Rows from block 13 of a small multi-label image tagger, named by matrix and row number. Rows with one number belong to one channel. Each number is 500 + 25 x the weight over its row's rms, rounded and kept within 0 to 999. All counts start at 0. Numbers have three digits each.
After each channel's rows are labels from the 100 images, of 14848, where the channel reaches its highest value: "top examples" is what is common among them. Only what is clearly more common there than usual is listed. The data: simulated telescope pictures of galaxies. In brackets: how many of the 100.
# convs0: first 3x3 conv (model.blocks.13.convs.0.weight, 96x96x3x3, each kernel summed), inputs 0-95
# convs1: second 3x3 conv (model.blocks.13.convs.1.weight, 96x96x3x3, transposed, each kernel summed), outputs 0-95

convs0.25:458519520497500490492519440492461511480487531522496509467483509513511535469492518502383506496505439534481508491456518500519495492480501469518462475500519496527483511520520507497522478482500520523523513459504501523501512491476533507480519459521510495479507504503490527484444498486499515458
convs1.25:444466464525508490509487528522536502516522476474467517495486472508482513539502473497505479526506519511535481472514532525479510521514508498519472522477488507542458494527453521485472499501540512536481520458507503455490486491461514493518490508458530504495503468522497435475555497483539463526
top examples: irregular (89)

convs0.18:455490515516520470467488506519495534485446498467452491479526518494523520449509521519459515501506466521473510512528420480539524507505475461512461518530481505495532514472450500495514477471465506519544519515512511529500528525500520486518489513490489477492506476480490476479489538513475493543
convs1.18:470517498507481445527507489485503509557515487486523543516471516512458468552513484454564499489512510452514503497477450508524495460494492495459523499519503487471523517476490498484484507519518501511520463482487486499502414548476525519509480469507504506502517501487498487500512494527531500456
top examples: two-armed spiral (94); small (76); winding: anticlockwise outward (54); winding: clockwise outward (41)

convs0.26:552451496525479487515515546515518518496501471493544512544519475520463483514490417512531497504484543485489509452514519514507497488508505546488526513525478476498490510527516500522510511479510488475469506518533477485480484512514501496514509533509520582526515510509499492496556448499485490508
convs1.26:562479444494539492499510514501509479508492503526482504491501477470546547487505583488451511515489496510486472519484493489519504511498513533515474476509516481530485506506501512494474487529526516532515511487500511458503512496502531504521461501493519583503510509495490527503417532498511498518
top examples: barred spiral (100); tilted (100); winding: anticlockwise outward (55); winding: clockwise outward (45)

convs0.38:510445500447461502494437510515490519506508470501544496517524506442507407519510492512520506480488520472439506480506547532469522502505496515498505508508471497500519501529537504424526526497503478499514524498519515499516482503499488507504503514526501529517532505529483515527511471512516486512
convs1.38:504506459468507490523440504517527498524477492484444516479478504527476549522516489497448486514505509520560475494485514531452486508495510517514485528469511486527466494515461499489507536548541533507485525497505487473477503502494517510534466509471527522521518494542485472473486542493508457535
top examples: lensed arc (100)

convs0.45:450507511508498473480498502500500483504497484493516488444509516453517450498525543463510491533519476481464524478482529519548507521501473492487510472501496519497514516510503508491502512555443529469544502494503548519529442515492484493513465518514479486499513490530488524519454567527513478511
convs1.45:474480466521485470525520513505497493530519516499461530568501510495475535526446471498499513476501527500542501489492533505556469484522470497506499527514542475502516525516501529495493507487452455510562486510496461504477540506487504489499522492474498508500531472518493500498518430513524471463
top examples: lensed arc (95); small (77); many stars (71)

convs0.40:498502499512496495497502492495486514490503481501507484500504381489501492488495491495500494509446481487503492518506502504488510424437509500518503513496500508500495503501502428497500472492501501503521494514488439515490504435500500426481477494505500488490501515509501497498497495430455496488
convs1.40:500503515507520502510502508476500503494495545474507511521513462515489491503496496493494494486441504531497499521509489499498479545518502512488512485519466533507516561510476520479510450488516507479521495547477575501570498426487525448497552517500527510478476503510485498511494473459497542487
top examples: noisy (78); many-armed spiral (55); winding: clockwise outward (33)

convs0.39:484456488495482466475506503453528473457477508457476509520466514515476478514490431514508470514512550497500509493508498455495458521536482478519492471441469438496481464468466514490496483489482512468480494493482503497489502526482509524499510523482467503475523517485478451458488472520512496500
convs1.39:487523479508510474538495525467463475536517527527520489474473514494531504494486529503455515463490432501497528525485500479503493489417486477493475484498535481493491505468536474526495471491510494553470503520486502502517522528484510533494509460514481497483539521490464522527492496573488496495
top examples: small (96); many stars (95); ring galaxy (37)

convs0.37:502553481490487467480510477487452471469500523551490488504493497521497494490511500492494498492483515513545446504478480542488502498506472500497487477505505465533462502494502491486454472482535551479491487509485482486488469490478535517441511508530560527472468507459470526508547497501485515444
convs1.37:505458470508490480524524510488552501526496486462464502523488493515488540500507508506478517514502535509522510492497472535496499499508473508553491481464509453524437469499516496499479489517502492532485555457513495462502535503482490507523510516468566484481528487491487492478437493489512476562
top examples: round elliptical (79)

convs0.48:504463509523515494508459451549495526496485461441519469494498497501525509496410470468534492468510465476473482504519479483476536497514493483498527560475477521513531510504494518510502497459479515514537522522537483533495485515509499524486504511490477544478466478509508459477494500508498518520
convs1.48:531512495533490519494522507501492514449471472491489512491521516489492478455526518471492520518535503469495478468462494496485462482489534503474512534497473530497506529528483450497483515520513515472554460511450468507476463543502549550483451498488522513489511505513505500501484508507478552448
top examples: barred spiral (73); small (63); tilted (55); winding: clockwise outward (55)

convs0.30:485484492477458479500489497468461505497504473514494480456494498510485489506496497464491510508483467487446530423444510526512494515479469526479498461487488494514493508500503470472510495549455492475500482479488513506516423502497490495463483504495490470523516494523495537492435501506506465444
convs1.30:502558474472520498490497519508507482498482522520462501485481490495484552507498464547517481469493496506530514538545503529496488501502512562535510490501511488508486509498446530470490530507443483539501527477504494499492560462522499472529501500497477501564504543515493459485536472486519505504
top examples: lensed arc (99)

convs0.74:495488468486484483489515472520471469471476496493480466494430477482477473479482468455506479494500473485469474498494507492499489475487495504485519494452464465473459481529525468504506487466462425496498467483460491498499493489504458478459472489460482463501501511517495489486481489468480448470
convs1.74:500505540479524513500489477486519515516469496488513541512470508505486511497528506504532505398484495519502486495515466490469494515481502508475537476483493477483480487508491518473524460531509535503524521510537513532522504488510524479534547501523512514487473597527512513518477539495491536506
top examples: noisy (100); many stars (62)

convs0.89:498505544500485481477496489516468482465525494527478486506454504492493490467493487475500494588503485486482510521495477519474483504502497499521495482471483486497448517526508487498512488488490473479459462560463512561506486503529504494465476522463509432500476566491501487498524481498478509472
convs1.89:492494532483503487518505466509547519531462473471523522524497491508472489538542489512505502452509531535500483454500479542476502522501492504488507495474522472500466507513530524507507477508497521522498518525577493504492491490541508484559539506537518504478497562500530524516451539479522497519
top examples: noisy (100); round elliptical (35); merging pair (30)

convs0.50:490493504500476495485493512502509515492491479486513477507527397496472489499504484504488491508453480485497495518518486497483510429438509490509492519517490515473515518487489465498515482483483479501508491523494456497503510444505503423507432491499487470485520506495505488477499490435465475509
convs1.50:492522542503506488517500531483503491509504500510514508536521430515517494504501524480519516495480519531501483496499467474481510568555497477497524480534496493482518533490514552511508489475493512512497499502474550500527465429485505434490502544507489489474500508496491518522518521439534538498
top examples: bright star with spikes (100); star cluster (34)

convs0.86:451456513499531527502492510530503526508493504515478516495487510477504524498490521521489547504512488511469530496536427518507489497493520477515477501493529520464482474473479516506519503492474457557498498495478488521487544496502499492499470485518505403511534497501530555486444515496517513477
convs1.86:483520493525463531495495502511503502492492483491513484507499501552467496508508482490540489492518520494591499485481421509481484516512529491510546505488483515437490487486505489509496507532513544475499508495500503523505489503507513479486513517504511393516512479510528486496561502497486505507
top examples: two-armed spiral (100); tilted (63); winding: anticlockwise outward (57); bright star with spikes (52)

convs0.15:501507471508504507510509478492491514521496490519500509496518416489503500499493507491505504430457476469489481509506496488497501414430501502470494510478518503504483477505510463497484476472501509501494473497502441471487505455489499445491491480501511459505485453490500509502481509440474491459
convs1.15:507520461506536517496487503471500523450513550501493495508497469506508499503517498483500492532442508513544519523504507471469480531512499506544499476488428542504502473495454494501472442526497499484487511478439533486519506470469487473480547485479524477504487486489454493522520457478493497509
top examples: two-armed spiral (57); tilted (55); winding: clockwise outward (35); edge-on disc (31)

convs0.82:502479494475478491498484456532477419467510496462487454482444532512481482497463461477485482483527476478465457461485482477502455528525495494496507476446460461493485477497481507492490521484459489472506472482472516494499492518525519521488511460472463478490489508509510469483480492516498500482
convs1.82:495513494485468499477489483499513468500505444516497516492475553517534507497492516507518508490571502487521472491496497478515539470447495487497516521479527479480499486477524469507508535505463497524506493466506435491473503576505531557510424507515475501509514533516516504500506503531496488498
top examples: many stars (100)

convs0.27:431481501521481451426520515470523479461449496489482525493484494491486493502511478500509493518501505505474537493518478516508470504508471442483493475474491483496480485485481515475478439521471505456449482474489505491483507515474476484517488516517500443473526501471450489467494504515507487508
convs1.27:461484498525498452550524545488471479551545516493521479503481479480502477518467499468494499462477489507497533500481491495512497511493469470488459479515542468485506506495526514498457463459491499556463490509468517506517475513481503476482533487498503445480551499463467499523514475536521485493
top examples: many stars (97); small (65)

convs0.4:499514498499537508478558482502487508519537500487464453490482491492586472482445469528510476500508481496481475506488463514452570495496502482505513482484484520563519560478479494494472502477502519474510537520516495499504481510507490513474500511492501528478488511505482491489505486509494504568
convs1.4:491514491478476509525571497471477523478455498509541508511502507529448530496528544461519540512510478496483501515531493477443456493492493474464496462481499505527520537468508481517492496485538491513487454489479512526515536512497469526491510494552483503467488496505496516532511529512479491445
top examples: round elliptical (100); small (49)

convs0.68:510492492519495525494503457498520498514490497514539527489486513470500539514512490458490484495520524502524515515460487508491519522525481492485479500511536502486463494497502525513503458499499466512484484543573483504524489494472537539497465513539542512504427466481480520462507537509516547434
convs1.68:567458510523488520498509510504480516499487505487475475492524539521488500440527488482486511512523482508494514485472493512482467490444533488521492497501493498534499525501474446492470482526554561493514506508480511521505477532480521516450488498460538496459488501509463493498473478516454552505
top examples: tilted (98); barred spiral (46); winding: anticlockwise outward (43); two-armed spiral (35)

convs0.24:493508492482488488509476499500482493494500496503489482492488506495492507482489505483489505355494489496496483481495486487492479502493478502477479501502466496482485500498506492504492518491495468481477478487483496382502504501509496504484506483483506464515483407492499497494483497502489485475
convs1.24:500514418492490505487497493476509509486514507517502507521491501503493507520506506488512492612486524485506477517502485483486482500527495505549511508513483524492501484485498494494450504527500508498501494495486514440512502506483471508506487510493494508505496377476489497509511497511505441519
top examples: tilted (44); two-armed spiral (40); winding: anticlockwise outward (40); merging pair (26)

convs0.70:479530514443488478493457469499497498490493509498454468483509515488488488484547560461448506512498475511468483509458444513555481513499488508519464471548502498489508494460463493478481505487492516501533486516477517508510485498503552499505503492531497522501439496465502510531505555506488509499
convs1.70:480474486498505477504449505480499489532541491503515503490501511477491514507470464501550498505488507486548504491541456509560547496491508506507517467525544471500498490455531500526467476542521476474527509497520492498509505494494574485499469512464497544497453502458489504481470447504504507484
top examples: flattened elliptical (100); many stars (66)

convs0.78:476514477524506463519481510464547497486488487491459513559462497496488493490575507511540493520488583493551482522523517473448499496516490528498438494525509529504495476489497473526495515480541533491484478537490493490489496496502520488473490517460477471517479500480507511511517493516487508477
convs1.78:489513465544501476516482516491451508516535506511509478455494491491495455490433519485501504486479442511436506487503492482467478501487473477509560501524502486493509503474539516523479482495534431518487500509478509491516511490482496485484515483525490438469474499468485526523480535525505534508
top examples: star cluster (100); small (82)

convs0.35:498508514528535510493578495538496499508481479527487511467503498481521468516487514495573491522521509498472513449524519481506495504502473494493576483480474485479493484552480500513496489530440477488506509515497511515507477510512442500505469496470489444500487488519498504524443532500510509504
convs1.35:487457489534453476499543502542527502536499492455473514505482495488483511530522465508462479497524520507496485471448533541511502504501492521528466530482518495518457500551487509457498508510483474527473535510501476481489497516524477494527511503483535436526525492512533473468503482500526455530
top examples: edge-on disc (100)

convs0.43:484457509504508502537479467523480505500507484469528460474497500515479513488521478462503494472510405491494474488521507441561522510486510499496474562560517519503530527519500494483524503479540490513532475519490526505495494501492505488484541489473466495483501479517509472490504527512492527546
convs1.43:513532483554457523470498488506514516477498483500467503496488499498517442517469533496453480453536531505509468497491522449525506493528517504527522550515454502512507497531495485497492541511504468481494508486449470507489518529510536489511427498531498498499484538482524530505497483484514545511
top examples: many stars (87); irregular (71)

convs0.11:483520469501516484500496489512462492474485519500492488496488519498498512478494503476500497394518483527516473508503494486490498528512481471465490518506471492501448488517483513490440507489511503504477466490447518419508485521486464520457518502485494473476460452463489497494500488526503494452
convs1.11:502455472498463499472507501518531483485525470486470516531513496503517506509503514503502481553520549477494452501494486511497501487541480493540516553511482499509483484503510510482454550510522488505484513480506480432477498521493483529506456536492524521494482416461513474478497494493526461521
top examples: many stars (100); merging pair (47)

convs0.21:511502514530495518509541476503491492513510528492508473489500497512516460497454433519424455498525494523536500525503407507522524503502526494513430482484509504515513505469488500526514518466468492514553527492507500483516521505503485496499490519509523525487517488509510507481547461506497511530
convs1.21:525506482542510505504592502476493495508489477501509493506501507497523549478522601456537558512511480491442502493489474475497470495501520489490534446493491494516501505478488495490508482505474513509540480493509526484515476500483499510493536490496525510465533484514503504534468526499483503495
top examples: barred spiral (100); small (80); winding: anticlockwise outward (56); tilted (44)

convs0.10:484494497465488485496466451511484517487489478430485442474503505487484485466478485460464484512486445485478461484463486458527500498489504492528500503519471506482535509486472472488460505488469485483537515515470504536492451494510498497485496507466450532506454508482507451476500511511472481528
convs1.10:496518479476487513500481456483510516496474499518498529507483511527471544533492498509524515489500525511555459503533494496521495508500515511481507499502523482521507505469504527535449519553520464513544477473524485520491570495512517492525469519502481561511449523482495509506501470509512511418
top examples: flattened elliptical (100); small (100)

convs0.61:517517480524500528506502512446567514514504514487487530514534520505498493579527497453497471509521528512495527522448501443491518520530511493447477477508520501517496506481512526481493465471501517527513460503507507503488461500465516491543499518477493488464445496509486494483504506512554524504
convs1.61:547498508505505553457501493474468502439467514511508454501540524503504501389503504539494521511496490505500531504538516473495504496496516498534494482483479511504506492500496455519494500487498489462513510506505511520513536479514475498455507513531478503493461510517514528522518489502428522492
top examples: small (100); tilted (98); ring galaxy (47); many-armed spiral (42)

convs0.6:472549521490490478505453466501500490505503503487480464484485504509501532490471514486450503489504483507590512525488558507452497510495501496526553530487506546494552486504496494527475515588545503495482533500489499492533517493521462528490486507495481514485489515503504507492477503498485491487
convs1.6:478483504512527495523478505459481502488507504523521492524503505500519464483488515519535528513502496488449518490552532468444518488502483472466451491499505512489529510478527487511442476439542477504462458489509508502507484489471461525485517500515467513456460494508476527544558506498484496497
top examples: merging pair (100); small (99)

convs0.52:512489484507494494468487504553466519468522485483501451519477525504485466451490445509518466519521496481467506498522489496493511539543504484505498503486473487509420504530515498475483507470492493493502459523489531511508485533529525504452488551461465465490525508509485471483530506543490498463
convs1.52:495496516522475487514488513523509517498496452492504512444518527495509501511504514514472487480560500476501509454472478518481478435460483484493510528511513496497489517495529490532489521508511512496488509537553423503440499567530501528516475451525498475490491515486508524496457508525507486503
top examples: many stars (99); bright star with spikes (57)

convs0.33:509447514491469482528541499520497506499517512493511538524497488546480499509490444513475516493487487502462498472494531475517489499488516501494468514524533503566496521555566497462524500492491531497468507502500493494487480487520508496485572479473494456500528526477500483462465444493514518498
convs1.33:471477468488508461498521498530499504539534473485487494482490497437480438514515529509538469514508502483525499485509553495513505491499499502503526508515494494568493527530457508487482489527480423519460499515482489500487512510501567508517439501511518470496488521455493480504519514499507501504
top examples: irregular (100)

convs0.94:480493532468490472465481499525460512463472481512522486496493463537489531439487494485471508538475482497524492510517473543489492478468490486517476495518471500485467518510454457529509477498477501489486487539507479519501507480500481477460469497538534485488478528434493514483509471478432504477
convs1.94:484448496506501451566503521514533503566522495474484527529489496489494484514536493466521511475493527496513482464454474515497479501508464470467510512498530473480490543537543500468496459506505521514514512527495512506498445507475516495514540504459555488449512493511484491525479503488494499486
top examples: noisy (73); barred spiral (70); bright star with spikes (52); winding: clockwise outward (50)

convs0.91:504497483508493494501481474492494499499498467460505467512501394496477494489495484481487491495419482483503480519510520476489481439454507507508510525480470507488509482483493471486488499494499518490513502495475452498504503430513501448491482483489465507505499504510508478471482508441462462492
convs1.91:510530510507522501497503520487501512480495542527496520507509420507505518509501526486485488493455511534514482529508505482493475559557510512484492485520470525512514530495479558498491492486497508511518493530462549497531520425492498432500520529504482508514485515503480501518503489453540537489
top examples: bright star with spikes (100)

convs0.46:449476515547505521504490475513477501500478513516488503485465477474486529475482510496498510519506492508500501546524463507492475467465544468512479518483540513455467458494482487521506484478516474522511492511476456510469545471487494467474469467507497433487489507490527546495466465472493537457
convs1.46:491512460557518510498478494513524505509482476476502502519483474541514523509532507503488501506514526491556481462492488513431516518530553495507469498464461536446471478491482505486459492522496518496505507494543520495515508465496496495513527523496513466491500503538534472482587499481498513505
top examples: many-armed spiral (100); winding: clockwise outward (51); winding: anticlockwise outward (49)

convs0.34:494513491484485499510482496503489488498484498496496480493493507500488506486491504492487500334497487501501482486501489480498476511496481498488480514508479497470493496505505504507485514488491461483480491485492502390508508503502492509489510486484507468513486421489497494492482496505495488486
convs1.34:500515424498491504484495492481504503480520506518498506524488500500501500519507506486502493622488524485502474510492491486498495504532496497546507518510483516488499478492500486500453501521497517499497492496488511446511490506483474511500481516499492506501500375475489510512509499509505446518
top examples: many stars (98)

convs0.76:505497502489508488499499469511504486481501497495488494484473506494518516492481489482484515353483486482493484476496496499492481506492493499441490508467459454501482492507513492502503509499496476484498489479452492432503493501515514509465527486482503488509515418500497474471505494504500497536
convs1.76:499512450511485496479516545485507560510506527542512512479515501463502503535494532490506486563491536458519494524493496464504470464540508497557510516543509535506502541494504481510474495526480478464516498541499530445517515522501493508518485458514470495499493473480488517531522501531501454506
top examples: bright star with spikes (100); many stars (69)

convs0.79:503500487511507491500514494495495507497503462499507503503510391500499498495492492490509495502435487454509493504510506491511501401443492506511515508489487498501500496504499464500490477497497514492512496507495448510476497449504498393498486497500502500497504505503499485492500509446473483495
convs1.79:511516492514510501509511499480494500489494554481502514505503454518487500508488495479480496480438496533507485521499495496499479550541494516494507480501475503499513543506467542480510459485505500497517490531455559500563519421485523432495546523499532510498486493503486508505489456465515531479
top examples: edge-on disc (100)

convs0.16:506476496456563496509480498498506528516500475486480547500521515493571585509487584518511572497483505485476493478522485495494511496516474503509489521490481498476496475485462501492544491482517483509475509494544497551491504533519521503511489495493493476534522496483501485480474500497507483480
convs1.16:496485479434432492503472514505490518507513535500503445495520519497417441497497473483500472485483495537509506545482507504516454501480468491522495520505535473509518510510531498513509492503552508505455487505468497549504504533505525506487495493490522517516526491447493508513499493508497451502
top examples: two-armed spiral (100); winding: anticlockwise outward (59); winding: clockwise outward (41)

convs0.54:500495500488498496534473443488496509482505458455508481490457480479487505524498462483507505479455523476511516503516484465537481497493481504504524577461496473500515459508519483481512488503542501477511510443441493472484483502515534467446501514502460497490530503487497472468474505504506482554
convs1.54:526559476518539507462529523498493579487513526525505462465529503479495503521508516500485466510496505461501534521512510482519454462503518520485503510527478564504494521511477517498498522531487507451501503560526489511499518476522493516525505451504480495540494499453490483511535500500526504475
top examples: bright star with spikes (100); irregular (31)

convs0.58:479488499622476526499484498497498499501502537495506470499478497479468473488489482491489466493535477548486521543489483488487487499496564480502494488499539527471483492471530519504485499472497466522561494497478496477497524487477499494499492497496490514469492491578507522494500491501511535493
convs1.58:508504480583545514502523491492486506495497463499505505486514511518553565483500550492502546539529494463495518464498487489472508486502546477505509477494467512494500480501488470514437491516460528485566490487533497473504501493477500506476497495488508524462505496561497506501488509512479527496
top examples: many-armed spiral (100); tilted (81); small (68); winding: anticlockwise outward (50)

convs0.41:510466503487483503501485509520485518512505460505530506524524500440496393525490498504562503500504526468418495463515548518500513501513485512499545497498468500481514489543529506441515518519488473488499522514527518504517482509501474520500503512509491518511519515526477504541493510507514498506
convs1.41:503493444488498485522479517510525498525474485477461511474484498519486565520524492493434488494503515506567476500484493532481516512491520519511458501472510489522465498510469492486460527551556529503461517481494503476508508499494533509523455513476521546518502494534492471470485513496511454514
top examples: ring galaxy (97); small (88); tilted (78)